Weights of a small encoder-decoder audio transcriber.
Model: 23.4M parameters, encoder arch conformer, encoder layers 8, decoder norm layernorm, decoder activation relu.
Training: soap at rate 0.0014, 4700 steps, batches of 64.
Rows from block 5 of the audio encoder of a small encoder-decoder audio transcriber, named by matrix and row number. Rows with one number within an expert belong to one neuron, the router's apart. Each number is 500 + 25 x the weight over its row's rms, rounded and kept within 0 to 999. All counts start at 0. Numbers have three digits each.
Before each expert's rows are labels from the 100 clips, of 14976, where the router gives the expert most weight on average: "peak on" is the class under the peak; "responds to" is what is common among them. Only what is clearly more common there than usual is listed. The data: two synthetic voices taking turns or overlapping, over music, noise or silence. In brackets: how many of the 100.
# router: router (encoder.blocks.5.mlp.router.weight, 64x160, trained with AdamW), inputs 0-53
# up: expert up (encoder.blocks.5.mlp.up, 64x160x160), inputs 0-53
# down: expert down (encoder.blocks.5.mlp.down, 64x160x160, transposed), outputs 0-53

# expert 32
peak on: deep voice (29)
responds to: text has "she" (54)
router.32:507489501502491496518537538521476475547517526468473510514491536514521498532544514448537497468514450483504470525463536535514495500524468533485504467527513516530465
up.0:494522486490490538510447462503487532473475533532504491492516457497483430535493488497494496533483521496515498485482463525500516514514532490501512529474493464470529
down.0:534504495469473496504549529494459545487491516519465536497507503514548507497562478466537522464514485502527496515507534541496479513481516495497503484499530450486499
up.1:481521533497507501499485499500493550440452517489534480474524464511478500509463507516466504519471538495507546425505487438534489522516554485482486519510506515461531
down.1:490544519520490511483530540493512552489501498517475529501502499496505487514530467519491502535457482531451484490485467526500479495487492551486512516511512508509492
up.2:521516496491454499527496522488458444532525499476511493472521509491513444479486522499527462497511477552474477512524513470508434497454488512484468463476520525524508
down.2:483500496502483494480461518462493527525548496485460485489518490519503483493487500497456511484482509505456535508507483489487536461489551531514486493507482508507518
up.3:455537523471488472504520510517510471523523486525502564512495532537510495466502556519505455501499472568488454518500518510475488471509480511483487539508507499499477
down.3:507514494531490487522535474513453495493499486499482493476491533520439473438486439520460463538502522528485516433465530516507485482456537500495503534513484515503517
up.4:485471516521503529476535470521489536475505471467467506517505531523497510476497438510488504518535485459499501493461551502467497508544511455486466503458467496524502
down.4:497458495462454513550510509462493545487479479465496503493518524525491513515531529466520529477450502492494492491494533473484505447479504510487520511490478500493494

# expert 57
peak on: child-like voice (35)
responds to: background: everyday noise (61); text has "under" (27)
router.57:510480513509514495539507498480516483462544483500497475546489473479498471520460484487474543505477472523468481475540503523493476511522490482479490479534507524511491
up.0:488562476503502493459481517477474525532483508522471482495548475569520532503493504503534479524550540493535478515529510522521474484444464482471555512446491491483504
down.0:496475512553488511541490485466481506509493509529490498490507477516503505517507508469465491508502473509501531525525482471546479487520564487507484482497455523498529
up.1:515502561497546494527534467529522515484492446496475505476486505484500464477460479487474525510473473549534516501476526491501436518538508523486485469502503489506516
down.1:531514510490508486507488520473513509495490465459468445441490485494504465479491493534495463513519502490487496499493499520524491544531509505478518491504505487488505
up.2:509498509473514509559536464457534477460494490532524517497508461482411488489496478468506529497524484506489526468565504516512490516474506513533499515499519493523495
down.2:494518514500520500494482514498537493519492522501536519459459484464523457485499519512472501498488511508493480476538513514521529540475509544463454507501535503477446
up.3:509475499500532494559486490457525498508497475494508492505488498490464488519462487552459533498483479482493445479526508530480432529501499515504491528482478485551509
down.3:479476509480527490513457514493556546524482500493515507471484534513511459480487525505494541532519506502492503505487514512495522502495470546458477514495520476502510
up.4:514479537513501489513458465488504485476495475550523454511496463495498491522474498504491515512495495487482471545518526508490500497510505467502532500529451500488523
down.4:549498498490475512499490520482507519471527503468472484505490541492538517462528509514540510519503499534496499474457505491519533482493498506507478520555468442482557

# expert 27
peak on: deep voice (35)
responds to: second voice: none (52); text has "stop" (30)
router.27:487474523521523529541539488526481483520502514461470481502505468511491478516518490545467536533526451507451466464498521501503505514527503477508525486487496488486496
up.0:533510482499480466461434475474536505444520487478505538474481524517518499473493517472536450454465535519488501539495483496509501495494496501509508512501482494543546
down.0:461490499512544519489502510515487502526496504486520547508485442519533485498451562461513505479488497505523497548489499468512564470500496525509487527559453480559515
up.1:476522570524474525491516494524498504533495453498463460528522487535533498537524514499456496563540476533502473530503549504509474516518457473489513486493500483474479
down.1:494491484449524509457497509483486544522506513477501501507468516515514513541475500496498501495456519499526491482495524513501474490456539501467510501526507519496531
up.2:529508471483518501446472509502501536484509529488539490504489470524499519489492540453522494508480498468501523537446490515511475502538545475512512485486509548472494
down.2:495495494488512489479491472547512459468519548491542467537487540480519506448457512501479553485520515533506497501486533539496529481518472512475528522519510521512498
up.3:427504501519538497514554516517460511492479503525522460500507514507486484494484489551477478484520471486489529490503560560479494520507518506494499483482487526511480
down.3:478501467476498551468489517480515531511484521504519486507485524528525524546507484495507474501479494496519511511484507490508495463453494522456509498523491504450506
up.4:522492536480492455469520486493524524452501506518544505545472499465494510451499485514521470485496485513495521528498495494476473453477535543521494518548509538525513
down.4:502521478454511501427536518530561519550521489502477513477523484517506457465489465490487514479525541496491518490470501487502478497441512509488542475500479493486469

# expert 17
peak on: no speech (100)
responds to: second voice: none (97); music (74)
router.17:504478513510517486526531502511483477508480523493523503470475489501496473476479519483464549506501468488434521470493465486491523478488559490514514518491497484472498
up.0:474523470531503480504503504533533465502521463495485532506474528481489523514504450492461507529524478517477500532562496561460484468441480496481482477545519526515483
down.0:502460498505539497552529500450538521491485494494490486485476473499481524480511547467464497507482520561521519500519520521487507476551503506470486524509502500473504
up.1:523503472506470514505532523522467451549473549517554496533490480493511475514507515447543533498521489504484536504532467545503522484470523504535519507491501495475472
down.1:538471493502459530533548491455546497486516506496467530489467490513521483474552506496517488532468504494559498533511494510510466449509515530471498491519504520470490
up.2:472536489518450502474501541493471496536486492484509512485479549471507532471547546505499517508474493527495502547508533541457510500459531535522526511448472490520471
down.2:486485522512473512539544500492518528506505488496519483469532459515527498432490508506489493451473471549502496446512482535508493511488523535497523469527506514487508
up.3:533507474495506484497534448495433437455502514494536469512451507486503491459544474481523507492501497501497506507515474480515543498547524485537526505471514528478485
down.3:509516520508507526517527489479556480519517529520471565498489512466517497500532501525509514542493538531583496501536509526503490499517528515485483516506511479512466
up.4:473449486504533474495485504492520514472462504451488516472510499474457502484465490495458521514512485500487550480509478479482473548528510478475501470555500514495511
down.4:533507457481496526531479527466504546506497554537508535486482497510496458496487508477547478513473507500531456565549512512519528505503491489511500512493507532526501

# expert 21
peak on: two voices (77)
responds to: overlap (87)
router.21:475505533518503491524527496487521477502474481512516502531495501492470466492511518536474532531520457489462510463525515463499501515514539476487487495499535523502465
up.0:521503497479543507502518535501485511469545523533504514514496473479489476537538463502491480533546470478520524508483500467512532491505434488484505483519454513481508
down.0:514494474502522508463507474462491491485475551531494484495427534488482452487583514448493458485488484475518496462473510494525509454545480519508517469491534503497532
up.1:576471463503488486471523527471534528467543495521471549471483492500508479493516491481499461427491525509498474518499467447515501532518520523501491477545488453522540
down.1:506521480486514531479462536485441495488471507534518467517499474502469512480472505454525480484495445467468502477477492494510503486468490498576531485462518526515467
up.2:493497522542539457524462496473515499500467483505506464516441474500523472541521449517460499552552483499523479489478498520514489497518447507516519485471468517493467
down.2:505520492497497533534525510499491480519525541539493479511464488518466513485517485523464492505533492508473543523495466501507490558538451540538487476462493488504519
up.3:530507457490509510487505480539507494522487471532498535530467543483469510490517531492454482510494493545534496520520512487473506502464514522495498481486494447506498
down.3:522446497489463484508494486479558485525490508499506498477545488526502531547543504460520446526492501467510509466526451459505526478496538495493489514484486492470506
up.4:532503499506510538519539488520518477479522565487573527524525461505487502504497486476513514480479533454502481480503503481490491529488477499494480491470501498517499
down.4:494505514464532484508505521514479495461497496527543453461517491504516500507516511485481534524558524533497492507514501506529495489493518514488482450496497511487527

# expert 5
peak on: no speech (92)
responds to: second voice: none (100)
router.5:463527519486544488542546496490497488526491521478506510527479503517494477456487519497495567473475461467482539482499469479519525503539525504493520487498519513484499
up.0:510496495499492509506491527476475478530495521557481493492480470546495499547532479502545498499547521512535490516487483491508509513519484525525486544478465497525505
down.0:454490499519467485501501510511504532531491490498510494492491522499527502514468471473487459434538484534472509531510528504520500501511482520525535490476465483518471
up.1:522501497489480548490431484487489474490520488528506503515531530506527520515474498467515448487490480499540479499507468521494461543501474482535517503497494439474469
down.1:515529501514482497490549505503487491548496484479500489542483497478489500477480503467466472493455483511540499513464468492534489509444517525467498471506561478468476
up.2:511507510504497519467515530525506516496488543470549536476495492498519501469480480524498432460519526473536515531464519495492533495554509519481536468449512479475533
down.2:447577527544510505547484511507549451549504523491521509506485496479490467486485505463470507514492486486525512475451495488527473492441521519477536512504499481516492
up.3:465509507495451541447482483528496497563513476499462550471500569454484494461489543499484475450510495510533535508489495495461526465489496511501500492503508461493512
down.3:509548529489446531516493515505523497469544531535506481536493459537536479529448493486496506485510455509486526471484514462526502538449480515491500498493527468484499
up.4:523504483462499449503498478526482487493453548509496493457524531533479516507465517519524486474496512471525525504482554546503509498454482488489532498468487518534536
down.4:500482482481512528464526476521495513556473525496515488460476447515519488566476514479511496505497501480514526480476515505498528525522534549483517519486475491517521

# expert 33
peak on: high voice (31)
responds to: text has "apple" (25)
router.33:517505454548491497471504550544467493520505503479466513518494477462485489503519490452479504530498450479470503538544514509491528478467511516509518494457522498516465
up.0:504541496537484504481531527496469530496518511516484530518490546499507562490503500483464513540491515507500494532520516537531516524478503498450512469488499490515473
down.0:467522492482476505474496501484500482461488476519516504501523553485479539501486521475526503550492514505469504485531492484495450545509483460536485467483492450491483
up.1:481522517511540498499515431526535510469471525482539510552486493533517495445516548507489505515503468531469522454468484485519467486539505525515468534499482534531516
down.1:494547512477488541544471491497505491448497502486521485567485475495483491475541513476509536495515511513505493473538514480529483525538531462454496512519530461540452
up.2:466507522504510527486474475491535560503473467477478504488468558488491502479479455512481489536482522492470523511473506476492497549540510546480503477515512461487517
down.2:428505501462503523520521478486496485521497446470484493529490496517494569497471525517507510535482537469490539490501460450499471489470499478489493489479491514458489
up.3:518450510482495491496485469462483476463483507490517521486463502491510517488491531490509473499450516535514516528462473484480483532502497519539496504511529496493537
down.3:535487512491512489553504452518522463493468516494497527480513469454494486555556524543499515489510501505483510459448459519488514499494476472533496521480491494468506
up.4:529513499504505519486531535560478511503501537483493520523506481515530493480541543499487474517468467479545493521519550538485508499470523487491513499486493481484483
down.4:498514479471498508515461494482522541500523515481520537490459555515521501559482517494485491432502498494519473496493507473517527511476499483508489472470487528501505

# expert 41
peak on: child-like voice (40); high voice (34)
responds to: text has "three" (32)
router.41:481507516504459507506524548475502478517510466483441521477498518529517504447469499537472496456500486507461514515485522454526480469513526497473490526497503465459510
up.0:480530450499545462496506486522497507469504507518519464485514487454488547550527463485529499518536556476536532478490465510505536477510506495518527486518540494511474
down.0:510538522497486509464496497475522536476491520492516512513478509525510500476522475438500465482508503509492474492431463494504511482496525519481518487456475520480473
up.1:548486531452541501489474511488452530463489484531523455490500470483477516538483502473549512517486548501521482469531459516510542525521536503531507483522492508473505
down.1:539518501479471480508526480509571499532487466513495528511505471471506501478510483502497520519461548523520518469532564494484502545513534523496499491520472499463478
up.2:476533503534467510507497557475527483527544484500480530535523534511490500463482530535484472478486498527477516560532525509519455456450509473482515504482490516479499
down.2:538520484480516471491522505557535508502493504472512518448503487547494500513479539471421519521476502493529511503504482542475521503467493524525477513456469509503507
up.3:521504523490481509513542514509496482492515518465478526558487527512476526478498510542528466497469506528518485519482513492530473484525437474497512520521504512463526
down.3:471518478483521469500510519543524458486509489496486527474524530505505462473498535504470543518533482475530484486485492526517554529469515518459457522494484506500536
up.4:492556508503509501520540514482518516465500498484488517548478480534512486486511515511467493509497477512512534534510525466519476465494514493460463503476501485445528
down.4:472526464503513468492556525511502479522479472489535503487476512544490498505539518510434462517510511442487468544514497506484517544500508479526442527488474519519518

# expert 60
peak on: child-like voice (37)
responds to: reverberation (91); overlap (78)
router.60:479487499503535495511492503526494470514512494464504470478503504516530512524462464503467517489512474468508493450495546526500478505493532488503472478485445510496509
up.0:506529498528527520440546490462490529498481491479495496537472503441492508491532474513537496511445527497544492539495506482534510467533497496508507489495542510478532
down.0:515512516502475540500455495487476484538519535516483566509494496495541503461521497473464433544523506535452465497486488542499491482497535509522491506530489481502460
up.1:509496499483545469499478518517511464486506515498531499514515458502515514500492526484466523464521478507457500490485463467474481521509496521525476502517455535533521
down.1:508530481507517493499540479500496504471494475506475507515486463469472495539500523489479513480543479517482523488462481536512510500457472491509501469467475497451495
up.2:503487466506506528510463496526475466518508495530499507446536501517527524520520493529486510512486536460488497497531507524458525505440496481443530537542489506530499
down.2:491473512507451507497507473488485490519460450505504507486499526493520512505514529495484483529505504477462466466522545516524493524492478511490498500473515484451530
up.3:463498498526490504448505529534497538512465503496472454474511494485495480517500484476525515454493516506498479491487498493475553479513526511429497488522471518493512
down.3:527532513493516458483517523510477474482511477441488526509504494506563488446538493531435454510512518481510532522498525483510505498511495491486501478544515462524495
up.4:508504537503483543530540480509504478539463505467473511489504487520541472540543489499510534508473493464504499490506520507500490501525526493448472474507485477455511
down.4:507544491495488513467503488483505544479499459476518524481500509538477501459448520501509483486447500521535499524518500499470542468487499527484473539529483511480517

# expert 39
peak on: high voice (35)
responds to: text has "yellow" (28)
router.39:474514482510475535465523470470507470510502529525514521547487530510507510486521533518538453470465492522486502494493501526464523490503480471524459538502484531507493
up.0:469529492497505511445557471473538505491471530512501532517504514552507517454526503536529489502526496518500515456456490517480494537492476471513469524493476535500493
down.0:505455514512546503536485533484513522512501490525505521503477489487490473529497475499487499570488504433503490538523466496512515497520533509454512471481483536500524
up.1:462492498509491489486495498522503473465523550460468532506481500510500506481526499527467503478479464527466503493462497496482477491541503486516458512544488520502469
down.1:499492512533538511508495512483475514479527493458494517501522507511519493558520464510489510560494519454558470509484517518475458490535491448469512499525512491537511
up.2:501513494554485542512504498535492513512534558517537498527505492516500509488492508485474532511497457517451506484495476502526504498512463477480528506557521489504483
down.2:543507488537463489509501478472495498531530503501525535529540501485466511513531488497484490469521559472495506473474513470489539509492489519492499537536506491479492
up.3:484507483504469513503506471486503493509498497447480504498516508506467503485472517522476480514469503500483523520473481479490533449520487473541498520484479487529491
down.3:481523543535507546550499508506475515484509500488487527493494484525476484552515481516491500540496487433547455510473516510461471483507494487500536486510503486538502
up.4:462539498495492515449505472486474499499514536523509524571462511536510494472533488501537460485500536513483543493499525504470502493437459489495478501513522524487493
down.4:501497500501542495546489551491464509521540510498506506507507486481498476518483504517484474552499499501460473509505474449500499496529499487484524487512488529533520

# expert 47
peak on: child-like voice (36)
responds to: text has "shiny" (27)
router.47:478470506503505481502464465510458543520489482466493493505488522475471495506487514526467537524532482554496442473504469476524494527504492490528528472490496492498476
up.0:472511449527471463441469546528487463504529528489457502504526530486548499488518515499468482522514509505503496500496489489516583496543520504509519507486500517540484
down.0:526482481518507531491555511549498507493472526490509496441519511492503533501492492509514490508494533438518480475569524525523460500512523487485510479498504499514483
up.1:516502461491537498479516493500492501480519534499493542451440538443498497537548467493491494506528516498511477545513500489523477511551483502500491494472535478534513
down.1:493529475556515538504453541517465510489482478500510455455502543494473506509535518529452484491488486489477457518519543495505482518475495512503480487507530508478479
up.2:497522513501536482481481484504490498483477515467535474563459503451536524469510524528540524514529510495492493479490466479527464502507461463527525508511523499503527
down.2:496489466500480503501530527508513487493474488505518488440498507544528533500481464520483508490464477449487515516519496512529504510481549494462512486486489469508482
up.3:529472433445485490496488497510485525514506514465515532467488491454469503510504486460521478502507490471479524533477489476497505519492568525527501480457492477511497
down.3:520530489506507478535456517454503489524508524496495504483456498509479546510529494536528474465506488433459465569508493524520502515475532481501476517486505520499512
up.4:555441525488481486502534486477522486501496477514523515514481508531510518494512488488509476461519474496524533523471508472477490505505495495508470500480500476529496
down.4:493529510546531488510514507458469554509523500498507529525542506511473530492535466526477519565507541473493521455517496527512523472490513474484508509517475490515460

# expert 63
peak on: child-like voice (35)
responds to: reverberation (70)
router.63:506471536536465534536508512457498505500477516491499495519517478509514473489521533544509567526500492488458539492482512459513530487524504464500534498509476517456525
up.0:467479503491544510494481485496499528482535518480484516454494509511505521508474485466518470521485509537523544522460520490522485502507465545521489501488465489467495
down.0:510518494526520507515458492470498522541507512492503476525521522522507459475543547517480512508519481523465504494516553476501502471543522481517483508482488462501504
up.1:478531506509508485517499464461514481523444484494543488502503491519525506517462504520493491481476549481518497431479530538480477466492507474495494487527499494523560
down.1:490472489538487487487517548482484505509457489510479517509503519473516497487499510529487531552449458495513452493474494496465473499494469507482517503492493492503476
up.2:479508505542542490498499515468507530464539481406521529505490517486484479476500505454477495505470475516518504473483461508504473518521543516488468420473506515508465
down.2:492531494537502506512481497498463501523516514507492505485487484537531510486465521514479501507491538562481516495494490460525513477484475453467526508506488482449529
up.3:472473524492487480546510505503493492555457530498480524511533481503485494517464500456486516487489470531462518481535517508472441473524474539484481533486514506523513
down.3:535502508516482500507495491517512502466516492474510506508510506469489495499497502463512473492476548495501506496473470513510529483475514457504518526506497490507541
up.4:459522469502529480460458489515533527538534472524478480518463487524513514502451492467519482471489486506500494494482510531492490476483492550521503489486543491541482
down.4:539477477479496520461517496492586500490518505476529517484511536506507512524505500470482526517518482539530519534544488493495467487468499507503463500490494492467520

# expert 11
peak on: deep voice (35)
responds to: reverberation (82); muffled (low-pass) (38); text has "station" (28); text has "start" (25)
router.11:486516501480507541542464517513524479518496476490484497462529520521461497515466475526469509522469478479465502494475498516491497474506511514453505510528510533521535
up.0:516424472514496498497509496523505492497501557540558469515480538497483523521490489444549515499526553495491485462528474483528527538505478492524490514461525481490463
down.0:499494463481560450484512543523500503474503538549494520509463516522539499496499520495489478477473496479469511447533532523470490505514471518477490540487515486508502
up.1:497510491460495483513507556503488493504530519489499467537527471514564487534492473478456480506494460511520488545541535474529474473478500486510517508529489480510552
down.1:444537501512532552523539493488480521484521477489511491511518551524531538507501476493495519526469509483534488477490482513458499487528501516480498468526496515486520
up.2:509476477486488490474509520462492528437507530474495493534510525501506446471501502476525527484519546513543492535439420505532521495511560487536498511495516497500533
down.2:529520484528502454465493469440495502444489543499446530530525522499555458523522499477528510475487482530458504500517478492504493473525491490469479481474496501524538
up.3:514545481508502519535485477500492496497531484510573474496464477534497459510495490508476496508511500479511476539446471494474501470489472492501549446478456511545497
down.3:485495529457517480527530514544492515483536498536524484458492469528532536474508535500553528540506525492543511497488503487498509491516502523468506503545513502456499
up.4:469491513503381532489525497520521478512485501527444518504510492499516507500517521515502499468491529509491540484461520497459502470524480511515512545486474502516467
down.4:472516490511477505504487538523507494500504505489487424453489526512512495518502528475475483534497484495516466502520503497476489463526504497474504531502484564480530

# expert 6
peak on: low voice (32)
responds to: text has "threw" (36); text has "school" (30)
router.6:500466488531455504500537507497508480518468498500509511490510469490522533496483465534497542509472459461463562524500509501532526501529552493508526476459492482483540
up.0:489502495479492483541541482476487524511449470491462505462517526447503492489492522505485502494538486475504505484512489458536479532470515528483521511498470453501506
down.0:530451479520542476516519504513479452510524467505482556530484504517516478478574516494503487538507510450561468539492481488434497513499500527495497491465492524527480
up.1:525484468484468516490478505492499527477491493483518508520519494505461487443522488499497477538482497496495543491487499488519498481507477484553503465525508527526488
down.1:518479494450494499527484515497519497535529483540503485495515524493528512475502534515487542508514510502473507516465521503486499471500467535477456495469565528523544
up.2:484519483525500539469478511506517541491562432473491463532535506500472511501502503507482467483506545547539469512536476487511504463497481478503453490517521519543467
down.2:481529431484507479535536531500479489508516473508519495471484520500504513522504510566501492504528481527540477528567476507538473499512513471490501528504476517459501
up.3:493492535461545511499494456526474517466508467501514486494523541536496482508491532486517469500501555550525455479495475494497466531503434500451503563557511530487503
down.3:494456478503453505465511462501543554511493437496488501512514531540502493495496496495531494500550498512465474513518535478501515498495491464491463516451478507441507
up.4:491517520491536491508464490515476533457517482486502528501513528489491497497542502494499439491486525497527470484461483490470489489518461533481420538477504542499477
down.4:528478493509523541472527459465452500514510509512550500567472491492453477451490505483511504497498500457484528496468476484547469523495513508511476479487523504475499

# expert 10
peak on: no speech (100)
responds to: second voice: none (93); background: everyday noise (79); crickets (46)
router.10:485494559486512488548563493473494493528465499499535486534481469503488474468496495479490537485519463506463539482506463478523532482479522483510515510503506521490499
up.0:458501526479501481463515471497555525474468501495490540513506526511498535484528435525533472483511553505486515483444508462507530522470500496530505535495487518500516
down.0:523503537526503484530451504517535494490491532514514462482478499465476504490481517497538544526493520472495524525487478528530472472496526483523520472530500544533474
up.1:523518477518529531477546527512496506495519495455455487477510505513503534537516518499522501514508553488587465507489509544501478557493531496512468449511511468524531
down.1:512475533473481444506494494501503490490506500525509499536537512452526517523469508509495501475523468469482501544490506455474527477537504461489499475520484485501553
up.2:497528468450469479510466464478520505542500530501522517499503494566527484530498534547478459476496529514515522510502520544408481494477454519523485498467466523534519
down.2:505471468530523488499474527516544457507470537454532471460522507516484475492487529455520521490472533528489553488501535527500497479500526506493469495508543530492512
up.3:486502519481512508483520502521515534489501525467531522503485491529531485517542546510488495521505482502502482508449469483508498467491536489481517516477484529470517
down.3:476544498498492535521513520481504425448531488536495519472466506474477494505515531501509512476491517474505490526484488491514493470498503506481502517498473485530465
up.4:533521461522485466497471524514520480493554489502515485499552512491484468546480492519470508487509509480519458500503520558506522537505452526545499473528520523498511
down.4:513538520497508508505501506504465539525562509479494465509528503472466502507481492490518530512484472539484423499544497498473491511478503517465501458493470492514493

# expert 16
peak on: low voice (30)
responds to: reverberation (60); text has "pushed" (45); text has "push" (36)
router.16:478487470555496484512506468501521535477519475519503511527482484514531502470477467552457533492465482504464495495482499463535528488503511490507517499503529459514497
up.0:490472489516444501501501551486499491502546458487484497553500509487503487543505556476479467489473475506492453500563523526462528443512458461478498508523503497491508
down.0:531502522494486511500509487508473479488510561535510476538505483466482486512528515513530498532462475504508514492489425520500501534501536439495503493505496486464487
up.1:501482495472482507476463542549444483523512515490498481486558460495446536511533496489517513524494546512523543445514475518501544498504469478521503477532490538493484
down.1:449480518489514472491502468494485493506454556493464502450520507457519489478457471523477496499479559474553525475506460474494443522468463533510495494497489469512530
up.2:505529523471484497513512541488490462509537495498452484500485568480522483535521536489499490503518488524506479527495559524506497520569478536533490515483449484490527
down.2:518551503533479526498451538502456542542504511524488502482527513484533501512490486523554508517503537521487537530506511514524486473480492485506502503461505483488493
up.3:485495563489497492526492481526486504509469515508477526479494505490497512515495518491487465530514536501550527504524510511504481509475497532498489523453516495492490
down.3:474487454493510500491512501494535503515479510521474504531502477494475541425478508478480515457545447518535497470510476506536499523496500528486524489437533489498503
up.4:526496518485465506527443496500492511530504492538438510478529500553502484550466552465467498464477484528507480487482485499502487489459544478506469505530523508523527
down.4:496502461491493462517503515505511558495502531505527478432515501491496516483479480484476502525490545516470484454511510508509529500462498519463503539539532513516522